From a checkpoint of a small encoder-decoder audio transcriber: decoder norm rmsnorm, batches of 256.
Rows from block 7 of the audio encoder, named by matrix and row number. Rows with one number belong to one channel. Each number is 500 + 40 x the weight over its row's rms, rounded and kept within 0 to 999. All counts start at 0. Numbers have three digits each. After the name is the row's rms in percent of the matrix's.
# convs1: first pointwise conv (encoder.blocks.7.convs.1.weight, 288x288x1), inputs 144-287
# convs3: second pointwise conv (encoder.blocks.7.convs.3.weight, 288x288x1, transposed), outputs 144-287
convs1.100 097:552517548490494503500532501526437420495481445496513590561548441462476549437456436532462514542537544502492438522472512499469568534514501514545436450493525551487560462440451461437482445528525485453463569468441485457548478517493521477484449507473501530467539505549495458497485467578533439505535437528472476484581464528512455521536514430541507467513528495490459496537505526506492499464484457547470546568518549506527549548482411508532517
convs1.101 104:552463530527401531485429460502524445436416434518557507441531516442418511454515460449560481495498524490486509500492470536481532508520564538486460533502438536472459543506530563572480421464444467490455472527529492516456495457451479492463433545483434545480507445512506452486464500522506561531518456515520455534564512491513496551480414462425474519584489511494524550517438500473498498466444599490463519485502523416523525505472447560504495
convs1.102 101:473568465511469530495448437499473493518429468563445513512508438549528440455528554474538460444516508479545492513522500471546441522542559506523457577433482564452567486542472524548408526464474565524530425466512469474391448565547508582463515539525486478475507520494487541546547471451480433498453473487490479493560541488528564500510466513458572414535511501478561543557460528444462464563566525510474526519430522483497476580558471519464519
convs1.103 101:469573500496500529539516509547530446485551557473503520502497498553478492526511469464510561466462523498542479491485441567507616514417480455557472486514539450602443511544543526500524465497482484527491500567504410510478508521431513470451491488505467474441525427481493473470536542461533462494562453511472511493544463494494451478454437452516527458461500502476476460545543443483528639440469468519479513494473560517442494495489514499493547
convs1.104 099:451461472570514516457440477473558421434522455507480500553508466460459506420508507427515480507555517555493465437545482449530522496502556496474540453531474531514442435560495466511498543533530457488458540498464564483525498504540453486464461530493444478486404516465552450514398454462476495453449486486586556521480474436525446481582512526466538537498507509597471467470565459555505506506507538489579479470456466492519462582569483408554481
convs1.105 099:552486524540469511480508509411455480509478456460498502518497476464463501455503525467555462539536472479506524521516446510500490506473582490472463590550562485471463475454475535427545424507500485483539464519516462522534478500483513444467514471520485443471550518488414474413519479504510442532481447481492578541486493417522450528548517497519493489538498460456506479452502454497540480423490506499441491552518508489495465538508488507504531
convs1.106 096:524486547526486537517460612504511539478453528473490517491548519567501429480469560442484536533499482539495460427507516465451549596457476491437504474537468484543521503532473482543539534548483530478496543472527500422482460505518542546532469501505564476545506488455528449505519504449503448498477443468452513512531574544546518429504519441530484489409522394517467480517462423503495484519508534488503517524465480469520503522438492494562462
convs1.107 101:463401499532499484441563467504570547450470523505494541527524431559499467418449484528559497465489528565516523525493490511484557491486551471514518480485507510467529499552430528547464395487540472562498550537507555503484444471484558457538549428529488510438486520533470401469584549430516487544471503485530512569494533522498533492513501524451473481534466526459534473537495484463550492501430549538407517510503515405524508436469535449498521
convs1.108 104:485477465577443462485387496511435515439468539515475491538517502445494557488486499554445505495480571544507524441521445548511502523536515500578453516462489477535521500475475478496439438506506503491522452509442477467408487480511433534560523495501501462531442545563448495465497450572465452595465520564485548494464476483428544499513521502492486566556479486518478515547473452551423468532409550464515448483538547426473477472495527486558430
convs1.109 097:573554516495538462501537580556472492533500493517515574535468498495512504571546496447485438496485526494449478453538472488469533484508458521510495531473502493521528547563479532534529531491502553558508463514429512414463536447496470437536554496522457515550438536579554572508447521492462535540499435577504537542487529567506621509478477478507469488482431526514528500497491432497452501451534557517511533522482528459441500545457526498487514
convs1.110 103:446475482510442414487513521506483538454587514495542434493467555509464470527508426482487509462443480480515531550432481559409491517471531544475466550526532491520538486548546566539440588483488513418509560565563527554453527522505547566493532494462444472450529474560470444453467523513524517577493428546440486419455486509481425521508498499473568494459565552523522485507548432510519504444505545499532463456517453469514429515507519469459447
convs1.111 099:534508540529491644495529509511544414447479466527514455487515441459578475467532454543491495548529494475545511464497481520516510412466476540508471524434539476468537568528476537504490494471483504527497450453462534463512486482453447485423496547538457508465496489460504539467540470463545466519496474513485495509445557522522453463524468500478503537535480497549583510531437525507481474468517477521484526492537520523481559439531479486545476
convs1.112 104:479469504484534488472469533489477464529541482540546492571560535542551456434474545532552433470517535458389444461536487421499480489492530563508596499509515481544544477556496495474581496522531464490499530493532516417499531459496524448462567467471457471439526458480498500520522560499498523509543602448469412455501493503528555553515442531489497555511547454407520472493514534491413546532564516455518486506494557512506500472508475463492464
convs1.113 098:395478534469529507459504530470502482443546447467570483511515483527519439444470524578460517506586469503485514546531506471518455482473435467488449572446527496558513467480452505545504537466529472431554479478586516520464465501507518468519510505431543458474495464486537428383460546470508451479499520464518502467442493396540458530450477506531520485483451474490423465509497498565540448528459505520516529431469472484475479480429432453492474
convs1.114 102:528485454565536537498495448512520538497560512502499436541496553498513458476593483475538470497463521465434541584555468512483573546560515517507466452489456489434452542472531522460488507503534532484544456477530470540507502552469480465528497497456493461556498560563460479428471557472577490535518514477477477463547543537489425534497483497478534498454467478481487473434463521537484530531568587547498505424551464485462472482520552525472518
convs1.115 095:519487530520475502531471502496453490498455518463510576526457530441493466553489498515479570498471531558550521477534565576506541575497530502540446427522468497541478465482443502455486517490521522480533555451451434462460478492547549526546491436500539436470501551486488436443535531483545510569543500516482509460517461554524476459574530490468494461518455411536473536558521538518521497529500477530439491507542524426513494519437481533551466
convs1.116 098:398459488435541538543556541558537471499496505519512504547540524450526509549476505469518459453498524558544480538567521537509493516522479449451436456508418494429551483468500446607523571465574533537568489452471441499506507527444545530533489555516498524525512472575501487483533434491474482512548527549469476481467519554530506549579457521483487492440446567507532514412517482522499496413510457512474518515507509477500494436529453439530453
convs1.117 102:512493477473496608485472499531495453458513498413452419617444515518434506480481553547457494475525502439567545429473374432492513477422529534442552457504526431537529469593525466488485482517511541514498447513500501488455475538527482481484458549491504468553490533562501475508514553510445537513514466554458536539538457522436470448580471462486480417518469499518502487422480497491495491457566538446591463418478531543511494478514512447516500
convs1.118 100:526505486488496446519582508474475573521431500484583476449481497485529494592431490500506488521549490582504579459432494516541564495479511498485552450508515520488505525537520481571568513499526541442516534493476461447514465475475509515501468503437469469482493539520527456521465522448437506471499526580547582544588495550561528492507521488444413480469454389469470458405509548529513545558526433535522488561460445462568490527538419472509526
convs1.119 104:444553498490487582533460428520482519463454471440499473535433447469526497542530573545500515468488504456518509458516467579557498501387479525517535544483468476474551499496485508610480587540439508470539449536454506514451538556491420461478535551469524464443552534494530418504524550534464470468569487555445447539495491493484508503526505501491423566522449547564440557513471469492488536539474532471492540540477490453457468468421466531547432
convs1.120 102:537518549556507498546591463452483550524552544437482506460502548501481523573507498438480448506478428493567480522503463412443548467462468488464527546499458501515474529524444565464484537504497481504487535526489518487520376447519566513507453495571483550479501418498497471531534533568511516431585539566525496464512532496506524486416532434441451459531517475472535501394497516475490501503500517569448486541493542464533511466502418467384511
convs1.121 100:493481510532491509475569516552510494454452520531509510534508538512514524568532527547494490435428454562538557483530539484597478466492534533434481475465528528418506477466549476485469444474487572538532505545532539519504549458452529540469464479469513549461485516465478484608493507488557468511404502450487527551462486628446490483440515498485502427478504488542519591513525547427478526462501526545509494486469451456461538525436507573538529
convs1.122 105:482485558437555500483472472517446502443435576496454542464489492502560472538494475523450491464461470511456493477509574467442516528505521501460485520583485523454512450464481466555506463521527515451530564521485506449457466462509470502466494536480531571562448491469496508468471487474495549441498555477459464462493474457506580525508469477473466513515512536547514480472493431548463506499408529499557399504504548587509498450474528539455503
convs1.123 097:506539461530478534460452546510530490446450545501507454494499474426450457496532524486474472566500494520519580519474480507515474533438540597534555445478496435553489491508575466523445525481411523520499483579414543451439472464479499491499449516490489440534484427560494567519493536529578486459528471517458555547470503482490418555466531450432534458464490470464494467526494471511511556439493488481476471530461481563487506504481454556532509
convs1.124 103:483509495530551446537514451426580462465428468523593429491511474542451509530517569501525424456514528449510517443509471444525493472461491503538563557503523465513514519536478527414501505502455478476469509487483491483527500471515541443458527568495586475515480438437483504449551563549473489485496494533497539448540520520524517498524437455506434512516507544534427493532452498512468495572553456529448481481541454489463450517454488513469576
convs1.125 098:529452467535458608486497516464470439507543458476492469536494540550516460518492499515572472462488458441465527486540520484433514471502488502461494542481466505530510586494537477445480441507551482517478467542491449469462531452482575580513466526453404403548476485466493497504471485456541590519529456461496555529551472584435521521454470575470477529559498529432559492455521456507487442535446430457518470444573535448468519467473547503494485
convs1.126 099:482488525455476420518504464478504473443480522498484522518429463544486518505514400511493544451467528381482470565570542406429536503546494467462463566516526466527469450508535500547453516547532458514488579478426550526453476471518511499470487542559539467548474502480445450357460467519498493503550500418486498419487512530482481499533470563499538506613526555520502610533488484489536487421528507496491511472450566498545516495501493539457524
convs1.127 095:518459533528593446497549556481466471534534512549526525557514472447466530487517508522477474527490467509487532527457448447499571540484581512503538540501583454549502505556538515364517486470473521538511495556515530468504528517520492411469491462500554455521484485492520600493510542542448535491508521458469455560453514537586564369489455490526461503550473497480463516558463500491450513451485510441564518544511509522542567500500505392468468
convs1.128 103:529481601471499560504502552554516404509418470490526495501471504479520491498449453455470533514458533472546501440488487513512576460457474538522481442514487534418557505528545510556540515541462459491509508527489519572503516526485460526510458469543517506473531478481471535520533477532547503473505484465418533485453529531440466517525507485514523535533438459508475509432460561480469517481482457497529527567537477536520560544493525471500557
convs1.129 096:540447505442484492478551508500498583443457463519503543480463485531552519458477503483500532554546533460543545434567517470466492475488486506450501414577505515481551546477587543485550460558480495521495568503506397488572454365492546522500525559504456518490569449490425520472480504490550552528529426538510524534435467492387524476443511491536476498460482435454503496494549519560514484473482515488517473454543530550544464567484530581504469
convs1.130 095:474444505598518551565440541469545477510453488551487495547504450497602500399517464517495460449523561537474383507529484532507473515535551522542473497500481495523528541460575471511533493508510483458491475492491451547439504521484531476445430504474504459548511537525434618483497533566529489521524429519511445508524534459493471469473519487489483501538517528493457562511498453526489506491528503535537528461545443477544516478469544557536487
convs1.131 101:429418420516496526512496479461479475543535537469521446558490477515487516511498523524539528475468461432567487539520469423523499451572493427475439487533457525493485533467465538481519470493535551545457478514479506542566530516482502408463556529460460504504487479505448585473435553545559466500442475405443545514521515493452555536442475543513538422547484532503539487519478532416570475532533532522516474538439438430469459483468551536432585
convs1.132 099:458492518530462534506495484438560517489530501498408477473520560543406485504535519487514550497471472434482473532597511462522484570402466487512435473501484491524488572477557490464525523488465458442504492503485485423478477470457467472483531404514484552487468483437517505505517535555436531471512473544431486453519447493438474454500561478503532459539513552505467527543502535554483486438470586472507539532501502558452498500547406553471478
convs1.133 101:483462533496569484539477520524511571551526527532494458553504502545513497513470551514468473452475547506505375548486519496395470460471552517476489567473459472569539561562492530487487543494512534555587503538463528481506517482432458468519496468473462521491480494500478487470463525557462522454498494489469570456464411495562470527452509477474451496515495545494468432581536503446498549441467544479492427517543511562550519450457503513459447
convs1.134 100:477532544509432502559544555440539429504512434478472481453467511508565581498494467520489523481523508486486567432451501484471573463586504538571510551471459503428493477515521533565548536466511558466432579461531472518569445513464477476494511507536521484504554463480486472492519432498521516526466525458455494486426500500507529514479508447431572571553452506488527488490444558479506476456546421501506539486486481508524465483428519541490509
convs1.135 101:466569482425480509469515467467509533442509502552491410520531484536488565427533510451426486507488502462484494517513480563551521499463594511570429493415492505532526520483532452415534509488547432544520495479536440480477459577470574540544541532518509439545484521547499473541551532507452437505518475531450555487474518456473508523528492521532520479503525502445525513456526474504473514595502550412493483539473508503522526536447590464481504
convs1.136 100:479518497552475503450392476512505444487417535467447537478525488539467509427537490564545455596482541443441446499559571470484542527482490427439435432525467548441484519463438505517548505512476511508484446423487501508573492451495428495465569525551494422475436449519503485481461454508478439470483476475460507485463504443471522511481529518516472507487496421445515492541464456522532479513507474539553477495532471475503463496533488441526509
convs1.137 101:454518526488478499543443465489514498485462461470480482521530534505513582538560424480527532540562473432549465517559494454460438552524491490538582478556504507490512529457488459442528445469435545446504558537498439446500530469480540602458518511508512528509611483530452497427511482471517409496529555477436555487441477435483495535520494524509564459467501536444497500598518462521478551467501536498477430471517493468478476420521457494543483
convs1.138 099:553506442553566455552461477524554511562493478449475497447439435541470430451466581491537509525515531532522486500523509458444490503489527503525527518474530467491484530480450574481528471520531487430543514534453551508481543556401457440448489542463523550511460431507533483521517509492492447439378510462496477555532498452486584510483498477549453482542572509512523482516533498496544516486548422518518486457475582477514463526528458500498511
convs1.139 099:490486533446512494509485533555504431502499411468577520523544466554461568519533493435474513584420464499483501533476461554545500539469480523537445519518535445495472503499500521569470558444420465509528541512432480541456538536544462507487503420548447528456517554519498477503540474456510563488546431572495572571492543536537509443501477487468538549473522593430519437519533478484543470438517497548445454525497461472430519519473550464486462
convs1.140 106:528463457511438469546431459512469486424507571502516498552521532547447417507549488470512496512532518496486450483442458513479488490467521550524504472580557465507520453427445478468503514505419445475536439518538546444499502518508553429464427544493400547414508478549487532514525445418503593489510469453466508487511471509513497481558464539459549505557539422498476503500479469533493558557464604472530518487509475524486426549467525489469471
convs1.141 103:456461474478497381517465530509493490513507533499471565498533462514503504498448471547542477479441519454426521575562473488468531450574498480522494422486488564482549485534520519512558540543422470544585549472493475488419539494461419511428520457448405553473571499476576526500493472435470489540433478471461523497517503515437547475451540558536461452456480542485496502462541554498469516543550413519464522513460493508501469502427493462469453
convs1.142 098:525488442518506506543535490455435509518511424491557516473461522482433498428491480457564532477489473487524466514522472498494486452483445559529464516550411479474535444452478466530489480476512499455455492457539481529455481503501550456529447504519404551522460538571528469473559485517567481539478454482517455523518470448445528628487505496419478571551471500544504490494480423595501476557520474566469529496491498436536452469413489552521485
convs1.143 100:448463461522453480500469498509462552463508409549466531531479476528481520551498484564508529530558488483575435533526479524546407480478436508506535536517454532500468456501429486512487474487526452403513453429530458453478516522488526512492474473444493524476521480501589523454501465510535517512498536504480444500457496470497473548537491507505490513431531413500472498490505584486530457478528557487523537481510470492486524508494494447489469
convs1.144 103:451511380510414462522481475494500572557452555448475542531512520553494467497530523539502514472506408467500514482504496486554471497577474507488467447494478515462450461522479558527492478506503521484446483426521536428486485542552414485552548454471523445450504473436505548499541515433551567477557467496488475546537546461453511445532485486451497455520496481525561505437497429497492485455481434559510469445488568488525510492499419545469458
convs1.145 098:602537515468557509522515509464496478463478480561472457518477498460494515454559388558486503528488478510511519493549498511412566568523530471508524462433538479483483547462550519469543522541513526483572522535480470522502535489509466464526480502517459572531498578489446471497490486477498467548579486558419499505447512534513447483550479507579508438508451523515554447461538532518485475516426493481406506477489553526534501566487553622532470
convs1.146 102:507583518470545542546428480531486480490496544508492464497556426445490473498496422488514540478527511465515566518514484520428459516540429531481437499481513477520511541520493524491369472551423454564516520547530500605403479561479445538506473538567422489550518542533579487504460455490514532551495496559498492516559561472545546581507525471523506578498505429580479497451514567468546530488531484481526517527447465506484464548572561517475543
convs3.100 093:440566452573574530509529472472447444499569450449581467594526449416577476503442520516470428457441426462537518490469455480475529537471539455454526476566457441468417462544517520491489528491535453510491552488427493443557540425523511518485485453497454523555487532540490503501581518499460440465460433562456512474493527529429512544548550520465561532506527453484429494429452409458470460456532528463481466481501520503513450431552476548481546
convs3.101 102:481486485506523525547477529580420435564515543504467503515533490499546468435469465481513426505479443482566503471445566434531457488509422585505524529527518520514538511476571562532538548448464539488474457456511457499460516484451581547497478517508491473448496451454482538474472482540498469536453468450520501445447531473494496416493502501546441536467535537554427476499522523577521525412464441524506414479399518487445527555567517572466488
convs3.102 096:508499572476522456477497564553512495433438507529521441505496508558483528510528495451465484543559457539491499610524436530447500583552560469449563471518477504441508524551525427479554553545484504540509453514526431591392425546509494455532422481545459427436471517504477520564509456536492548478516468462457530497508519532513555522457522459488479488436488467473571523554474523522494554512474553427493487480466478490472471514598544452509470
convs3.103 102:435466503479500574495456473437545514523550423508494477439513553544534440491444458538452547503532415532488489446476530554536484484480447480539434443475475475471552458476428543513468510505506438439538482494447501492527532560497464589511574535533445436487543489466533497568517516478477513447460558449449456512511473531444499511473444437584498537523536465500460489479461487535564462491559565494509524471530574549491533505549491539455519
convs3.104 099:463510442494484534567543482496511495554483388489434420531459500509475474512446569564512493468478484455527458460465446481536510497505486506560504456485449450427457486519496512547518513432487491396488491460527533455553530454535567535444454493532556451506525488505503547503415501432489440497430541541513502496557500443443553519388588486491518448497468410457426453475466439450539518542507562504556565518571451496449544529550455434459506
convs3.105 102:436518445453464568509529472543476480453437472417479551549577530469480599552501435479469531539482453456421560416456539507510507516502574476468509528463545500496482499503489513501475461519504473508534541490541440538439500533536434490523561499466522455554491517574505459513520484425511499498452466511460528441448487572478543478567449525475512581515448508546552559504480541513527533489539493493547499439520506492451431490511491453560502
convs3.106 110:497550524539505511531475487504480500499445552459549490419461551542562564510457536505537449581535546533437484493449490476454500506477437549546518452498459533476529408522455547529447531568544525531526532457439502463523510438511432571487490477488542494505459472520482548519512509392509481520537503442484458485459581559545504500560516505533464529467451563525493533540440440541473536523471451464541487469552493519423447442542528462506432
convs3.107 103:564486519437525522510472445487492455456553554522431550475505535531534485469495474546460554437483526535482469434572461477545513486526558516432464498435453447515495501503554445557508503516470531463547472577537511512449450519520533442503457569554475521474541561428484525429469543462584543501531447477569532481467550546547499553480479503559495520517490528487477470552482509411536505535495479550547482542510520478481477450437449507531532
convs3.108 103:554506507520527508495569535501444525513553553485488496449490478514443488504460538526516554492519502353475563536548470533522558555467520474493418511485545523423518495555542525512535584577506576504534525518482549614493529480505468509471485528472442535463495537541548521539493453511512461472485527569522461428484466565494547461440451541565489553469549476550539561474493524521463470462528515564550492571425446462545514563525554553521603
convs3.109 099:453483522440446526525453555493433565519451547541457480549457507509465565497458447506505474498470500437545454435462541529510477473510438509554466501503480499552541527486468511498492540518538541553460468508484437518558478522478522547486503503457464482460452549539477496557511435508525510601534513535539553407520513534511596428444493585546515460420560487472487509528485530496563529509507491522490487453485465533489501506457522449551574
convs3.110 101:491478497482414543482476543520561486480506518573522542555468434430494483521519521556494546557523410462546560475483455488501476456527471429486525481478483510533519507527481495530490465487482506430466446534579456457527497454576543539463553571494457509492460563447473505507471533453510514482501532449524502486559525458539512529457488465516534517456449513419495447460520544500560556580544433581424500598437539483501475467493521499531483
convs3.111 100:504441462540533480525532536525466513506526524548512542498520487496535461552455526472520530468468567515483466519470463399510515479430463485458463531443475503489528431521561506549543539528565487481479518478473472510574508460528481493539565516510537489558480545523449530435523460471469485518488443551562506540400534578544472460533460497434510511534466549552511439545501412565525552558540425467493485505528540480416488437515466486539545
convs3.112 112:497516522532470461496520472460461399507488483464482593498461447502437483427539554556466575519522461515562472426503533546507510535504492530408507492505419477484508467475433527508419565485502449516554515559472453529490472490451473477490519475507479424564568528497586516499591491495486534451482502469548504496486478555497482562454456550491586567438444512427463546500494474479494451468554470560473455546545485489538556491494520495475494
convs3.113 098:496462457566467488458490432441498500484513469497514476533527502469560444505514550436421444565478459493465442476528435479549602436506503547529523487455479450535531463530541438494454469507460453498561525466515488482558555468420488540497465476466510523444439537550458570442435520452554559536564461457532482459488547421536433501478435426577510487519493485438507514483451525523443505490462485441587456553518496541511427501455487468483476
convs3.114 103:529517486522456479511492578476505483495512547463509460454512455531495492458543512546533562445493539490511490557490476497502503565516524556424518520479524493543526541482486429419524470453506568622472469524505533530515538453465536494494539529510531462510547515472568449568521499556447413527482474461517543532504476579497505506438523549470420491469471474544598483428515508539518463484501588473547441456500422530496528597551484477550555
convs3.115 101:445504515522483504462555555478472460428557475498485561484497454470479471454578453474471478408468533505560488479558468428498535546544530497500508497508488523590480591506538422468521525487522456576480452530477536490496479548473531454528498593436515488468545517479562508497522509552505529555426475537498540533532478462513522496504499472513482534578484465471519432494491444451518514467489520458492454524492534508557528555487463447499554
convs3.116 099:582488531524466502445437561448473544524492458491468525532430488459551527486449477508479422468515407466500474461451529482555551511553487496552459499543482529440483442439510513420471553503434534512570463452489551444435536506543513502496443470515532472528456457502452465433456445519534519473468497490460453453596458539476535428510455509457459465506436505482470413595524511538509482441551519482507561475455393506538473500536448554530499
convs3.117 099:520458479466489516560460533437486504457598503545519462495519524453483455513447515473473501526505448519474465478521516522549499457463499485531370528487560498434525483484573442477517495515508454510446497476414470530468507457506444569459515523475460559504491526542525520522536447438497468486482426510520502535522465523537501512483465483434544434438553448507520517493515496414419587473532537473458540495531444475498508447590564523529496
convs3.118 109:543534542494556503521556510485419480501450536476598487487460496569496453526522491546471465535466512457502561591566475545532462531490477561571481450574488538519542519525521585524463529480473570456470546454467466527514486476496511505493535542568538479490463521587490510504451532537543455478549480555566496460483534459515494487455571578479523496536540459550457513555523450551456574519464485486486469436495463546410431570516494529527468
convs3.119 096:529495475468503420482479444448552479537422488525460500507498428465617482452521481472441467442456482463483484384512538444444545491439494445437513500551591454575516505506478452411487505458531512464541498446541527465511577541488512491556466499506526495529567501443526503558563486426513547497546444414507459463544519479486479521536511485564599549482573538494447455514495506522485582577489511559565481561461507416547529555455448499473506
convs3.120 099:545543509499523497563510456517515535539455504466528496467560552526530480506513513493465460571559541552486476568524475444437496500476453502531490470478561492477508447614534445459547561495519483485425533436524515475536479476506487519565567542481507494509607520541468482446474431478441499550525517464509570549551522553503510462531460475431422491520522480546521538551462475444493526544519540442533459520503545563429466432439476566464510
convs3.121 095:511522483522510601541477580508544489485484494453523532430491494473517483615491427608481476435496531538436545489409498494486511481486551569479548451483479484465468456544490505504478467527508507481520496440502475445466570530540501489524549507584493447509532507574504490510499452503477466434458461444512494593495538488581528453433564485534513520459462475534464539526476522509550480551441459465443457481544516480558521440468497461503458
convs3.122 097:532560510458536496510475536533523509484485514513486465508515491499488515495522546439563486577575511437464472453482492538554538449471418522511522502450453541528495427454576519524425548496480537597457522545499554496483543520557518507525494493458461537585425495518514528470521476521522505464523513557484466496507518562550592547536533502467573437446553455475549478501515530497542600507533459528547387437467543548520571541515547540493519
convs3.123 103:508498424481486481473515494448500503482514449537470457453451443445454497454520519456451511480435484544489470465561563546517504484495518519564451590412472507478443485478471538488537521490511510567511499502478469573507546466544539501439424468432449484547429548454553531537525572456515530515543450487482474462528465504530537432559427493455481432534562477517504511437512506423461444520457526518471488513480511489484501600532472559538548
convs3.124 098:491521545446516559434487570468491487561541505530483525554466552468475410521517486466484499525460447438493500463480502486537493434480508551468550521547429552487568478476417485535527522505492444489505504520496495458476522488496461525512578568469538496502554557576599526512492509505548579538481540523577557490551555462524468501430496509530530539466514445434499511562567509541532535457439485489559499607536481509446422461547442523501529
convs3.125 100:467368437457509510509579417475443547549530522574483445463486511472509507511474459550492421464498475471497498483509488564484475510581441568513440477432555558412447473510496458499470483513472492450551484538498445542478505424481492536541537469447526527545488506460427498479499558530484488500494551520463486559554508497495570441543490522492432533472479519544466503541553484526449491466499582490501460513514417537528533511545439540508458
convs3.126 102:484500453497458476566539462509557486465466491513488508505516530520554537510565476533424513493449492513435568533503427490479492592510505456460530540541459452552425578541433505454550503514483541505548417457552450544565507550540453460500502506526501483456465516457413505510501541507492536566495522456442501544552536493571537549492576519428473515462477578513524469461536464515537482445538504501508576482530504457519463448490474470489514
convs3.127 098:507497547487485517570481433515544562556466486518448510459514504506499545488489525501433546564513536528507487578478527500461484505467507482486476574618543469524454506551500518448473489486483528551572501466473453559556447528493453524443423511583527503511429517530463499465498500468455492550506516512478506507447547505460507514479467542540467491560559469496501540579480443470496512505433462517507525401528537494465525422507513447581541
convs3.128 104:458428443511510457544435585460548454509472510529529525450442485465554398492477496508512577451482525505489481480443474443438499494492483493506478470428541551537519495482487513516486489491462453477549539468487487515467566506542433488457423545464495501499531481460454432492547461427522510534538385479440502430515464482506484526467526501418490451506462506517509418476541420539540486505467481454434516572440532488505417428531516512527503
convs3.129 106:520439444494495514557462497492499471391549510522471461516444524567543506465528510452489537460499504542479548509538459450472544428460568425520433532464443492513434547461469506502521492464465483489470440522561469455446502447451458488488441493505430528527520589472500468555542456514513472501545465473477463531456477531497516552507488535465574572557479473510494475532518472488543398474512492529489512507508482458537503455507454461570539
convs3.130 103:607460464498506508561570522487535469459536451467489422532529490516460425485443494500499432567442484416479469471503545487487577498434529500538460497534471519559523516545459518553485476491503442491550475492512442543518576487482499580483439528571470451551523555528458540491521501555546575472507438438516427493489479494484521494491495500484445502504502524525493526541486514502457462441540437526531491462639475446506491468493530501502457
convs3.131 110:434466459524523444521485436434465541468523444462515486475511510495521527525492526483545477462474537469511472528499491500526518458476581478504555433490414434479500470447500554496487450464445517418459519509449527463596568551551488456492495541467575543493489533439574479502554544561562459432435576539493461496532499438520513507537538500522497516563539475423466468539541505538534474483549477533460518527465546468418501503493491438523473
convs3.132 093:497545497536497510540574454476511540543445460497506513471451462465425483501501454565556502459575506433454516487511552538497527551430508523488576450564500471487537491463461569499473524559499444527536571429534542508528536465597513551502510472477551552469466446492509575530481401559476507465553465493468476527526467477519567477540448545485562469481452546516473522566508503508489499540545450505521498466393504529512524554459472481508467
convs3.133 094:543550462485572498561453574422509455542448537543525448566526505496524445457565586549462455448538531509527461536509443459501550519466488477471496555568467461583578479519509514563518426474546467470457560512496510474565435537509451488518490483455552571486465511544525433556532474501486473496500456503479488518481480553492525462511503518519540496560435508497576471483504415472490447509499561565574482487508531476423493523513487515578521
convs3.134 095:475526479513547486480488475533592517452455484442554469452471532490550577475563539519597509489490456446448462533480446493476498559445497552460549482458562553534428509488530539462516585511558568467504485462512461487500563449527498503484538545535500528514483476488491499456508483494503571525531486379547557523501561448498519450524489507465478449498544475504469556376479515501442456543488449465497530512560535490455410491518471450562506
convs3.135 096:519478567450487548518523369534565452462511511510443525445552572453482458454517438530457527556535499529472457524542500494441483424467485498471515545545500522559574521466500444463463483519489473501516521513556500481448510537480553512595481492548509532525473497468451497524479503517480555503471469520543446524460440507467549511457504562467475547420447571432485567566424457522425536519481482530525480503531490475503585464498491456505491
convs3.136 099:472457429499556517489583480513453428470486485544579505566476456464549407518507546457490484496487518459446510495573497505488507551465515448569516504476466538508559432562501557545515496516478455472474562465525531500466459515525488532431542444522444511488504483452430494499514470558529467557525495526582497495431486464526533501518471542467549534528449552491537464526482451469435423521589557518499502453528442537475413488481504570532537
convs3.137 102:421519421525531551473483452487519503442462501563543488556500453508444500507467508477564554507543522421517498452528473459407478517450580518526463532493445474541449554471469517531432440470472516505514444531523504548525568494546486555491465517521513450492442515511531508488534542545478504497498450486575530493457485492493475493475546511458565533551465535449538533447503440511477472471530497567531495589488458482494528526467514406513569
convs3.138 097:517460517553476570524524428488537542473515449542465521519591479431508494462556442492454482512488530479503463474416516535516455416547579521546494436565478456509429557482494465556501472463441522433466530588448513433493475515444501574548548505555492548507528539469578584548524559472456531437475546514498537534568505506436457467521491529519487511526460480460408506470515536451512535571477521535450518496480503480507591503492421463469448
convs3.139 094:473568490465524536479507428535483486408540446487465541507485457468502527528577527524530475422506467535543494534499450510504503453548495500429514537552555471517479496445504532503479480393531492535424513508503466557528553486541521559522502478462536555489522480500489452568490550536544482461516432568524479441504483433513450506544436505475501459544512489556496574491530534483489432502483451495546583493463511464539530511554501444463447
convs3.140 101:502536456590603487538515489502552530515473507558479514502479558481447457483452569573443453490501509458487497524472533478558518483561500505453461549538518451491486441440517488554491484505503581459512552524451609482561435500436523471494477556496546538560496507520453431486619515552581537465435519492514433474487576437535463498523523581557436550460454462511486472507452470479478488475528511500536527436487547497525551483450495508447491
convs3.141 096:500523490535547605557520484517468459456550444582477508496433501542395547515537471534505489489535514441523516440513544463557438493535473475452530539504471543481486460447541500446519526507542519548583536476467514506420515496484497455452496531446441452553455473496447462509437460500510562440488537453467567520554555470548546457441483508452546526594444483455597489503585534479517534483490485495481535423467466498596479472543533503534552
convs3.142 103:472492493471457475513497565519419441504486565572583486552552514494553465485494487531496483554528531451496486571473570447454496460536455550497511475441575503543498472522492625483474518558482542478432577428467517502464504529541523472532447495469514447474486481493468443564547485540467455491489464525470503513518515495545436576468510515475536553484548572516507507524548476542530486514442444451512434455508508522522528493470573586519483
convs3.143 106:444526468459445507445490475503517563529472560525561539465560497542429504498527456572524501487449493461477486469493572533449460463475541513523517498469577461500443527548466491482506508505535544533542496502471504539454509529492481508490480563502477547519530441447543484529480538484569429440477491468469487465562540485451546566554572502446516578468505517549500513453522500540506525510422500523380462516453573452498482505515454501559477
convs3.144 101:475489416538503539485479444526461440421502524491487483513462529450497538432433439538451522457513510457507486459518528508536550513438565497550475464416474451520474470446430554519457560453498520486517510505501486546530516466505541515555556518544568494444528448521519489462535462499544567479475545545547464540535536521537443419518575507517460493487507538499530557476432500519498431448514578493511549452361522496479482492506502490488526
convs3.145 100:543445531549480497496487471487486588496397539514553520417521455492557434478525457560448562503515520514480519454500503565450565518509486546456534494434545505457527533508571500434489477530412433503520562445566520476529532512477492530503482455507507537482545475533423525545460482551542470420512489502497505507539474512529462527465470409482434541474553539475464477496449495470492465480501472451493549527508505475543461489432523461515454
convs3.146 093:541514520565573451572481455486552524473506501581522490541489539502577504458442576486528483526505591433482495485488440530530466499495508492510475527479455536546566452489533543519465494521491554526481470507474515483567487468463446508403497528492439451506515491457456479473553523476447485520491562456556501487493484448449517551554547525537485521470483462500428457507521511450497567524481505567451434477477537569470483506522546525540496